Weights of a small contrastive image-text model.
Data: 195000 training examples, 15.8 epochs.
Rows from block 4 of the image encoder of a small contrastive image-text model, named by matrix and row number. Each number is 128 + 24 x the weight over its row's rms, rounded and kept within 0 to 255. All counts start at 0. After the name is the row's rms in percent of the matrix's.
After each channel's rows are labels from the 100 images, of 14848, where the channel reaches its highest value: "colour at peak" is the nearest of a few named colours to the mean colour under the peak; "responds to" is what is common among them. Only what is clearly more common there than usual is listed. The data: procedural textures in two colours, tilted and lit. In brackets: how many of the 100.
# pw: pointwise conv (encoder.blocks.4.pw.weight, 256x256x1x1), inputs 172-255

pw.135 101 [ 87 121 108 150 179 126 164 110  85 119 105  99 154 116 120 153 108 117 162 109 139 167 140 128 109 115 142 142 143 133 167 116  92 100 134 143 115 116 107 122 114 123 111 147 116 148  88  82 118 152  93 129 117 124  67 106  81 151  97 132 152 125 145 144 113 125  84  94  85 123 159  99 157 181 135 167 111  94 152 119 115 107 197 121]
colour at peak: pink (43); purple (35)
responds to: pink (45); yellow (40); purple (37); ground colour: pink (33)

pw.137 087 [140 126 109 168  99 116  86 136 133 141 114 109  99 111 124 144  80 125 133 135 108 143 119  95  91 132 134  88 118 128 134 105 146 170 114 115 127  96 142  80 115 157 148  82 124  82 124 162 151 125 137 120 113 109 137  64 179  82 120  98 132 110 149 129 129 137 135 159 147  73 116  92 116 136 123  94  98 179 156 125 112 129 131 138]
colour at peak: red (35)
responds to: red (62); pattern colour: red (44); orange (36); pattern colour: orange (27)

pw.232 099 [165 119 139 175 100 117 136 145 155 168 132  76 135  96 112 147 129 102 136 127 134 164  92 118 121  90 105 109  96 124 137 141  92 101 167 134 107  85 104 126 140 137 149 160 124  84 167 122 131 162 111 131 141 151  91 145 166 129  98  90 153 155 122 124 126 138 118  95  85 124 155 136 154 122 112  91 114  89 102 167  92 129  96 146]
colour at peak: pink (44)
responds to: white (82); pattern colour: white (61); ground colour: black (27)

pw.81 095 [123  85 120 110  92 158 123 154 148 158 107 157 118 132  97 105 135 155 132 122  79  96 150 111 122 141 153 125 105 146  88  99 146  95 153 154 143 107 143  82 130 124 140 104 131 157 123 135 178 125 110 138 108 163 120 101 174 170 116 121 122  93 161 120 157 109 156 170 119 113  94 123 140 150 134 105 105  98 100 150 132 133 129 105]
colour at peak: white (33); pink (29)
responds to: white (55); pattern colour: white (50); red (43); ground colour: red (39)

pw.0 091 [116  57 183 160  89 122 104 138 135 109  96 155 148 129 116 120 104 138 134 164 134 164 136 140 123  95 134 161 119 134 114 113 163 123 141  87 151  94  96 112 169 129 104 134 103  97 120 122 117 106 149 137 148 107 131  98 168  95 144  94 113 121 132 116 126 126 162 128 141 126 117 160  93 157 144 122 155 128 109 115 130 126 115 105]
colour at peak: orange (26)
responds to: orange (59); pattern colour: orange (53); blue (51); ground colour: blue (50)

pw.134 099 [113 130 167 119 128 120 157 146 103 174  98  92  78 140 141 121  74 156  98 148 139 120 126 100 105  99  94 173 152 115 143 140  93 143 148 125 179 109 141  76 106 140 122  98 135 157 124 133 129 104 124 102 107 110 128 144 143 131 108 134  96 156 169 134 136 157 122 137 151 125 140 122 123 119 128 157  91 120 116 123 152 120  85 123]
colour at peak: white (40)
responds to: white (71); pattern colour: white (49); yellow (36)

pw.24 107 [ 97 150 134 117 162 131 137 161 145 157 147 190 125 106  98 107 127 146 163 175 133 110 138 135 119 145 144 116  85 105 102 148 171  95 140 176 119  65 125 146 164 116 151 135  58 111 102 149 109  94 134 109 103 137 100 136 124 131 150 124 160 118 149  50 113 131 121 122 130 128 158 104 133 115 108 101 130 178 138 167  85 115 139 124]
colour at peak: blue (30)
responds to: dotted (48); teal (38); pattern colour: teal (32); ground colour: orange (30)

pw.47 092 [102  56 122 118  96 149 110 100 143 131 123  93  80 133 148 157 127 111 134 111 130 155 120 115 122 140 109 141 141 112 154 117 121 145 150 112 121 122 159 113 144 106 145 110 166 119 119 157 116 114 124 156 135 133  80 143 218 122 164  97 125 149  95 102 108 173 133 151 127  82 118 164 124 127 160 115 145 128 100 113 117 134  96 153]
colour at peak: orange (29)
responds to: yellow (61); pattern colour: yellow (56); ground colour: blue (29); ground colour: black (25)

pw.217 106 [112 132 141 134 109  99 131 127 106 132 110 120  98 128 124 119 164 147 121 101  95  98 103 127 121 142 113 166 121 125  97 154 117 126 157  92 135 103 142  95 179 143 132 123 150 125 159 129 135 115 143 168 189 114 111 114 104 136 147  97  86 111 118  84  95 177 122 108 134 112 135 108 173 141 129 149 140 103 133 167 136 148 124 175]
colour at peak: grey (42)
responds to: speckled (48); red (42); pattern colour: red (33)

pw.85 096 [131 112 139 160 131 144 138 125 132  94 129 145 103 150 134 151 163 120 130 123 145  79 145 131 124  54 107 143 129 119 137 124 138 191 169 146 136 119 118 115 132 110 134  86 150 165 172 111 118 137 125 124 126 123 106 100 158 100  98 137 101 153 136 167 129 153 118 128  96 134 106 108 116 143 130 120 127 147 118 146  97 132 168 121]
colour at peak: green (44)
responds to: green (48); teal (41); pattern colour: green (40); red (36)

pw.143 090 [ 73 112 128 109 141  98 133 175 107 170 118 110 128  94 125 111 150 164 137 113 145  93 120 159 137 129 172  86 142 105 112 136 176 112  88 103 152 113 106 169 144 140 163 190 136 131 129 130 128 110 110 136 133 143 112 113 130 132 111 145 139 125 139 160 125  99 111 116 154 145  99 118 122  86 103 153 134 124  66 128  98 131 192 139]
colour at peak: blue (32)
responds to: blue (54); teal (42); orange (42); pattern colour: blue (42)

pw.77 099 [160 141 136  56 137 113 138 128  76 111 114  96 145 141 136 134 120 138  98 157 118 155 100 159 117 127 113 103 131 148 114 110 108 139 158 155 123 132  53 114 107 115 137 130  84 106 146 106 109 112 170 131 124 115 144 164 124 139 149 117 161 119 148 100 105 117  97 104 113 123  86 120 130 144  82 118 142 113 154  76  90 127 133 124]
colour at peak: yellow (25)
responds to: coarse scale (66); dotted (25)

pw.10 101 [108  87 125 121 110 158  63 134 144 120 118 125 152 167 105 134 178 141 141 149 157  58 150 109 148  58 137 104 122 160 119 135 150 130 126 134 149 102 152 120 130 143 129 129 128 170 153 124 111 104 104 100 143  77 111 119 111 131 132 153 132 121 161  91 147 145 154 123 109  74 117 160 129  97  80 144 127 118 133  96 149 139 144 139]
colour at peak: blue (52); purple (27)
responds to: blue (65); black (65); pattern colour: blue (48); ground colour: black (40)

pw.147 103 [148 243 118 138 133 185 160 118 121 134 138 172 119 156 108 160  59 134 139 135 132 146 105  71 181 137 141  94 126 121 129 106 141 143 139 112 144 144 170 144 115 144  83 117 149 143 118 128 113 135 110  86 140 130 122 162 133 149 140 116 131 153 161 123 113 118 106 136 128 112 126 142 160 112  95 140 137 119 107  91 155 135 144 144]
colour at peak: green (25)
responds to: teal (57); orange (39); pattern colour: teal (34)

pw.238 090 [ 64  91 118  94 106 119 112 123 121 131 107 191 119  93 121 125 119 145 104 130  99 128 141 120 133 125 126 104 141 123 148 173 127 105  95  92 168 146  96 106 150 119 155 151 131  91 101 135 104 125 104 149 116 119 142  77 124  84 108 142 120 157 140 113 153 141 109 165 198 169  91 146 104 129 118 124 125 131 132 126 140 118 230  99]
colour at peak: grey (49)
responds to: teal (81); pattern colour: teal (63); red (37); ground colour: red (30)

pw.175 100 [106  20 121 122 138 135  43 133 125 132  79 146 154 111 108 142 174 112 131 129 139  64 104 123  98  88 129 128 152 105  91 151 101 126 114 126 161 118 129  96 114 128 128 149 124 119 132 125  99 141 121 119 124 145 165 135 108 123 123 113 135 117 142 143 128 135 101 129  95 111  86  57 135 117 108 144 115 114 123 130 137 174 130 137]
colour at peak: red (44); brown (39)
responds to: red (87); pattern colour: red (61); blue (48); ground colour: red (26)

pw.37 093 [ 97 119 151  93  95 157 120 113  93  81 120 130 110 112 108 128 134 116 150 132 103  90 121  92  97 139 148 100  98 152 100 155 136 144 156 120 134 113  97  81 138 123 121 183 115 100 134 167 132 172 153 177 126 136 121 150 161 114 126 106 129 114 104 151 147  92 135 101  96 158 114 127 163 161  82 187 113 158 103 135 125 113 141  91]
colour at peak: yellow (32); green (26)
responds to: yellow (60); pattern colour: yellow (51); purple (40); ground colour: purple (38)

pw.218 105 [129  91 163 162 135 146 123  98  81 125 132 135  98 130 122 129 127 103 102 156 123 143 103  99 130 122  70 100 143 128 146  97 119 133 124 136 133 101 107 123 179 184 159  89 123 109 138 114 141 159 139 127 155 134 137 141 127 121 165 188 139 106  80 118 128 119 145 153 130 154 113 113 117 213 115 121 158 139 116 124  95 133 103 157]
colour at peak: red (32)
responds to: green (37); red (35); ground colour: red (28); pattern colour: green (27)

pw.224 096 [ 92  88 131 108 232 131  92 111 135 133  66 113 102 101 121  95  81 110 115 133 192 110  96 182  94  67 124 168 116 102 128 153 120  82 133 110 159 108 134 177 148 109 165 109 127 141 145 149 103 102 149 134 171 126 125  97 125 103 107 152 124 127 156 120 127 166 123 114 101  82 132 129 131 142 102 110 110 134 160  84 117 128 123  92]
colour at peak: blue (34)
responds to: blue (58); pattern colour: blue (46); yellow (44); purple (42)

pw.26 105 [100 117 149 123 107 142 147 107 122 107 164 135 119 157 127 145 119 101 127 151 113 139 109 178 133 123  88 152 137 101  80 149 144 110 155 120 110 141  99 147 163 155 129  85 145 156 182 129 170 123 123 127 124 146 121 127 141  81 137 115  88 230 149 115 155 120 124 132 155 121  97 119 151 127 116 130 109  75  84 116 118 130 153 131]
colour at peak: blue (31)
responds to: blue (54); red (42); pattern colour: blue (28); ground colour: blue (26)

pw.230 097 [117 153 129 133 122 131 101 128  96  87  98 129 109 109 107 122  92 168 114 153 125  83  80  98 179 147 126 169  69 118 150 130  87 175 152 112 158 162 146  85 118 110 136 142 128 148 114 120 116 123  87 127 112 121  81 144 118 165 138 142 131 108 124 136  92  94 130  94 121 113 151 114 116  81 124 136 100 103 112 120 116 110 113 159]
colour at peak: green (26)
responds to: plaid (35)

pw.120 110 [ 81  85 132 138 129 127 143 122 143 113 131 101 123 108 130  77 142 128 134 114 178 103  98 145 140 129 138 113 100 121 191 123 147 134 173 117 104 168 128 135 130 122  97 129 130 126  89 104 117 133 152 148 135 142  90 129  95 123 152 127 114  69 159 107 146 123 133 121 140 137 172 146 119 106 168 146 162 114 180 138 157 108 114 137]
colour at peak: purple (54)
responds to: purple (65); green (47); pattern colour: purple (42); ground colour: green (33)

pw.2 108 [ 85 117 117 119 106 108 121 146  91 138 125 133 111 150 157 116 158 133 123 124 253 141 124 134 144 133 111 127 157 155  99 111 116 129 126 103 135 100 157 129 113 127 117  98 121 100 165 121  91 107 140 127  93 115 135 106 118 143 119 146 139 153 108 103 125 121 145 160  93 125 139 141 156  99  75 127 101 118 118 171 118 117 128 142]
colour at peak: green (53)
responds to: green (49); ground colour: green (49); looped (34); honeycomb (25)

pw.167 090 [124 112 132 146 120 121 128 111 117 142  93  84 107 150 111  70 173 104  81 122 119 128 111 113 148 136  89 126 120 147 157 115 142 113 106 149 151 135 108 137 164 112 137  88 157 112 167 136 106 141 158 149 102 117 140 140 145 141 135  94 165 118 159 134 187 114 168 127 135 164 115 132 113 118 141 107 113 115 116  93 155 151 161 140]
colour at peak: blue (50)
responds to: blue (50); pattern colour: blue (41); orange (38); pattern colour: teal (31)

pw.31 100 [101 153  83 111 137 111 149  75 129 128  92 103 116 122  87 133 112 116 106 145 134 132 142 120 117 122 129 142 128 140 155 108 125 103 114 132 121 142 129 138 106 133 101 112 102 138 115 102 120  95 141 102 146 149 119 101 117 139 171 128 151 153 121 135 155 109 122 148 132 160  91 144  82 160 120 150 131 133 137 106 102 167 129 140]
colour at peak: grey (68)
responds to: grey (64); pattern colour: grey (37); ground colour: grey (27)

pw.21 099 [161 133 104  96  95 124 123 114  98 124 158 122 117 193 117 127 138 130 123 119 131 128 148 130 123 132 121 133  74 114 179 112 113  83 157 157 128  82 115 103  81 147 100 137  97 120 111 140 109  77 109 155 127 123 118 138 118  77 135 144 136 110  93 117  91 128 168 109 162 137 112 143 148 102 125 151 117 135 152 133 109 119 139 134]
colour at peak: orange (30); yellow (29)
responds to: blue (37); pattern colour: blue (35); ground colour: orange (33); spotted (28)

pw.80 094 [100 189 178 175 122 147 137 138 102 102 134 110 116 171  88 116 125 100 134 149 133 112 137 156 107 144 110 125 128  89  86 104 104 155 136 113 150 114 111 153 110 124  96 139 117 112 132  65 140 119 116  81 140 111 133  95 128 122  96 128 143 128 137 107 165 109 126 105  72 153 178 121 193 145 125 115 139  96 139 102 151 122 120 151]
colour at peak: red (46); purple (29)
responds to: red (59); pattern colour: red (37)

pw.247 096 [151 132 138 176  74 129 119 121 133 111 127  81 133 103 128 119 113 136 141 139  95 123 151 110  98 125 130 131 120 112 141 117 106 121 110 142 141 127 134 117 124 141 154 118 134 115 108 120 122 128 104 150 109 130 115 105  98 163 141  92 143 121 153 124 109 110 149 117 155 117 125 108 141 110  83 140 147 172  83  94 118 127 134 182]
colour at peak: black (34)
responds to: black (40); ground colour: black (30)

pw.110 096 [ 92 130 133 211 111 114 132 120 105 117 159 114 135 152 156 137 117 101 151 115 126 120 138 133 118  86 139 133 167 140 147 117 106 172  72 103 144 133 135 132 105 138 151 118 148 114 179 129 165 106 133 124 105 120 137 118 134 124 126 142 133  98 133 113  72  75 166  97 117 126 139 116 148 123 102 175  97 101 166 142 176 143 128 119]
colour at peak: green (32)
responds to: red (38); pattern colour: red (36)

pw.146 086 [127 147 142  86 133 176 134 142 127 139 128 154 177 133 106 132 137 144 113 120 129  83  90 123 163 109 122 172 123 116 129 158 125 105 164 133 127 125 129 128 124 128  82 105 151 130 102 123 124 106 137 129 104 112 112  87 129 160 161 115 201 126 164  97  82 156 120 119 153 150 167 117 147 113 143 144 163  99 124  96 123 126 119 123]
colour at peak: brown (79)
responds to: brown (87); pattern colour: brown (63); teal (35); ground colour: teal (26)

pw.248 097 [ 79 137 107 146 143 125 119 143 159 107 178 138 160 169  94 173 164 111  86 105 142 123 111 129 147 148 118 108 138 140 148  81 103 106 129 158 167 136 114  99  91 124 121 120 157 141 137 119 164 102 129 120 115  97 114 117 125 137 185 132 144 120 117 137 152 124 105 129 149 137 112 116 120 124 127 137 129 109 140 116 150 124 164 100]
colour at peak: green (35)
responds to: blue (56); brown (42); green (36); ground colour: blue (31)

pw.192 098 [109  54 144 147 134 149 161 131 127 116  92 133 144 162 108 129 114 124 104 142 153 130 125 124  95 118 109 137 162 160 128 126 121 105 130 117 140 134 151 115  99 146  65 125 123 130 124 119 129 112 123 107 159 104 125 129 116 103 122 118 179 155 140 161 162 153 138  81 150 116 109  93 140 161 165 157 156 149 175 109 126 124 131 166]
colour at peak: yellow (25)
responds to: yellow (52); pattern colour: yellow (41); blue (36); ground colour: purple (32)

pw.66 113 [113 119 156 157 144  26 142 117 132 127 106 115 139 111 118 168 116  83 110 120 132 117 133 180  91 128 123  95 107 111 136  99 147  84  72  94 128 126 216 128 118 134 143  81 103 130 117 148 152 116 136 109 152 118 128 157 136 106 145 103  96 104 139 105 117 160 131 114  98 124 131 134  65 137 147 133 130 122 107 127 134 126 137 118]
colour at peak: purple (31)
responds to: purple (51); pattern colour: purple (51); yellow (43); ground colour: yellow (43)

pw.251 097 [145 127 134 123 179 146 129 133 110 130 110 158 108 116 150 112 162 138 139 124  97  65 129 139 133 134 115 140 110 129 173 147  88 106  96 102 120 167 155 128 127 116 120 130 117 169 133 135 106 127 119 146 106 126 151 155 140 168 157 124 110 151 139 105 174 178 138 138 132 111 183 144 173 164 112 146 133 141  89 120 146 181 129 107]
colour at peak: blue (48); purple (26)
responds to: blue (72); pattern colour: blue (65); orange (41); ground colour: orange (38)

pw.28 093 [174 168 122 146 149 137 118 148  99 130 129 126  98 115 128 144 121 147 141 149  58 108 138 174 126 109 178 154 103 128 118 101 118 116 104 123 109 120 148  79 105  95 125  81  85 155 133 140 108  92 129 138 123 107 132 127 118 143 145 137 146 127 139 149 118 133 142 166 138 171 123 126 172  95 116 122 152 116 182  85 122 121 142 109]
colour at peak: red (35)
responds to: red (39); teal (35); dotted (29)

pw.104 090 [104 134 111 147 147 145 142 117 123 104  78 168 128 138 110 104 142 121 123 137  92 143  94 144 146 147 126  87 113 123 124  92 115 115  93 133   0 102 141 116 111 119  99  88 129 131 132 111 126 124  86 111 116 112 146 136 120 163 143 166 135  86 172 133  99 150 121 112  84 108 109 143 151 102 124 132 139 126 180 117 161 138 109 156]
colour at peak: purple (43); pink (37)
responds to: orange (60); pink (50); purple (46); pattern colour: pink (39)

pw.15 094 [104  96 105 147  97 123 153 112 147 118  93 148 160 123 134 132 154 134 131 117 113 133 130 110 116 165 144  76 134 130 138 147 158 123  88 112 115 120 187 127 105 117 119 151 107 133 191 122 146 129 110 148  48 140  90  87 110 158  45 116 145  87 126 122 114 104 118 115 124 140 116 121 128 124 110 105 125 134 125 127 162 115 103 149]
colour at peak: black (39)
responds to: black (39); white (38); pattern colour: white (38); ground colour: black (38)

pw.90 096 [118 135 147 124 142 125 196 127 139 147  97  87 113 134 102 116  96 103 124 117 129 100 153 107  97  85 138 117 147 142 106 110 118 115 162 103  84 108 106 103 138 148 129 110 136 103  96 152  92 107 136 126 126 118 129 150 170 124  92 116 147 121 153 102 122 125 174 118 113 112 123 165 152 130 133 114 132 149 104  85 129 135 115 146]
colour at peak: white (36); pink (36)
responds to: white (66); orange (37); pattern colour: white (35); ground colour: white (31)

pw.212 101 [106 172  99 134 133 164 173 101 119  93 128  76  79 126 122  64 179 146 111 123 133 168 129 115 215 157 122 115 135 118  94 100 160 108 135 171 139 122 168  97  85 134 102 117 129 143 128 108 111 130 136 113 133 110 127 127 128  97 118  82 127 112 120 134 144 149 122 105 103 158  77  90 124 104 181 158 106 144 153 124 151 127 103 135]
colour at peak: orange (30); yellow (27)
responds to: teal (56); pattern colour: teal (49); yellow (40); ground colour: orange (36)

pw.189 097 [171 139 122 139  84 146 152 115 132 125 168 148 167 154  99 141 174 115 111 125 150 155 114 107 133  93 111 124 164 154 139 112 148 128 147 130 116 127 146 122 164 133 100 138 158 181 100 150 125 106 110 105 139 120 119 154 107 124 104  98 112 138 128 131  93 128 166 130 110  83 113 117 141 130 120 135 121 116  96 100 127 171 113  88]
colour at peak: green (53)
responds to: green (74); pattern colour: green (71); purple (46); ground colour: purple (45)

pw.34 096 [166 138 141  80 117 126 171 119 159 112 172 127 131 140 149  77 153 124 152 138 155 115 145 111 143 113 164  81 109 149 128 128  91 113 110  98 139 117 115 122 134 162 154 134 148 167  88 131 165 143 168 112 129 133 168 138 123  93 116 107 132 140 161 123 197  94 121 126 151 129 130 130 103 161 114 171 110 142 163 107 132  99  60  82]
colour at peak: blue (30)
responds to: blue (39)

pw.14 090 [130 109  82 137 138 112 136 117 114 120 122 150  95 155 154 124 120 157 107 147 136 143 105 113 112 115 102 150 133 139 103  76 111 141 131 137 166  86  82 140 122 124 104  99 151 104 132 146 117 122 128  96 137 109  59 112 150 153 115 127 108 143 108 104 135 127  84 122  61 175 140 126 129 107 127 106 111 108 130 101 102 117 132 136]
colour at peak: brown (45); black (44)
responds to: black (93); pattern colour: black (64); white (44); ground colour: white (30)

pw.9 102 [ 92  78 152 105 145 162 110 137 127 147 126 142 141 122 118 150  47 111 144 126  97 111  97 145 124  98 169 122 123 136  93  86 113 125 139  99 149 107 121  88 107 115 103  51  87 109 146 135 139 111 123 104 117 167 145 148  96 135 111 147  76 141 146 125 109 175 121 122 124 106 113  76 135 116 120 114 103 113 137 130 103 132 153 120]
colour at peak: green (34)
responds to: green (72); pattern colour: green (63); purple (51); ground colour: purple (35)

pw.145 093 [115  65 163 145 113 100 138 103 130 121 117 114 143 140 154 116 131 110 138 111 117 121 131 171 121  72  79 108 153 151 113 197 149 102 117 124 168 179 135  99 134 109 114 142 117 136 126 125 117 163  65 171 142 121 103 121 133 117 105 102  99 119 134 152 115 129  74 148 147 101  99 213 145  96 137 109 139 122 153 121 123 124 121  84]
colour at peak: blue (57); purple (25)
responds to: blue (94); pattern colour: blue (83); red (43); ground colour: red (38)

pw.6 086 [129 141  96 107 181 115 170 148 124 147 165 121  96 131 142 160 124 129  97 158 135 113 143 143 112 127 151 122 158  91 139 131 115 115 124 104 134 104 144 144 111 110 155 143 101 105 104 111 159 122 140  89 150 174  99 115 154 150  70 107  91  82 152 110 124 163 124 160 145 113 126 112 120  98 103 103 142 120 115 155  89 121 122 128]
colour at peak: green (25)
responds to: coarse scale (63); dotted (39); pattern colour: teal (29); ground colour: orange (28)

pw.148 091 [100 110 128 164 168 109 142 107 133 124 147 128  83 120  72  88 144 140 109 152 119 119 114 142  72 104 128 124 108  79 162 158 122  86  92  66  75 143 121 117  98 138 118 117 141 129 132 140 146 129 179 135 101 151 164 107 139 118 136 130 131 108 127  91 117 123  93 127  92 184 114 118 106  94 189 116 123 136 124 115 111 117 122 123]
colour at peak: purple (48)
responds to: purple (63); orange (50); pattern colour: purple (46); red (44)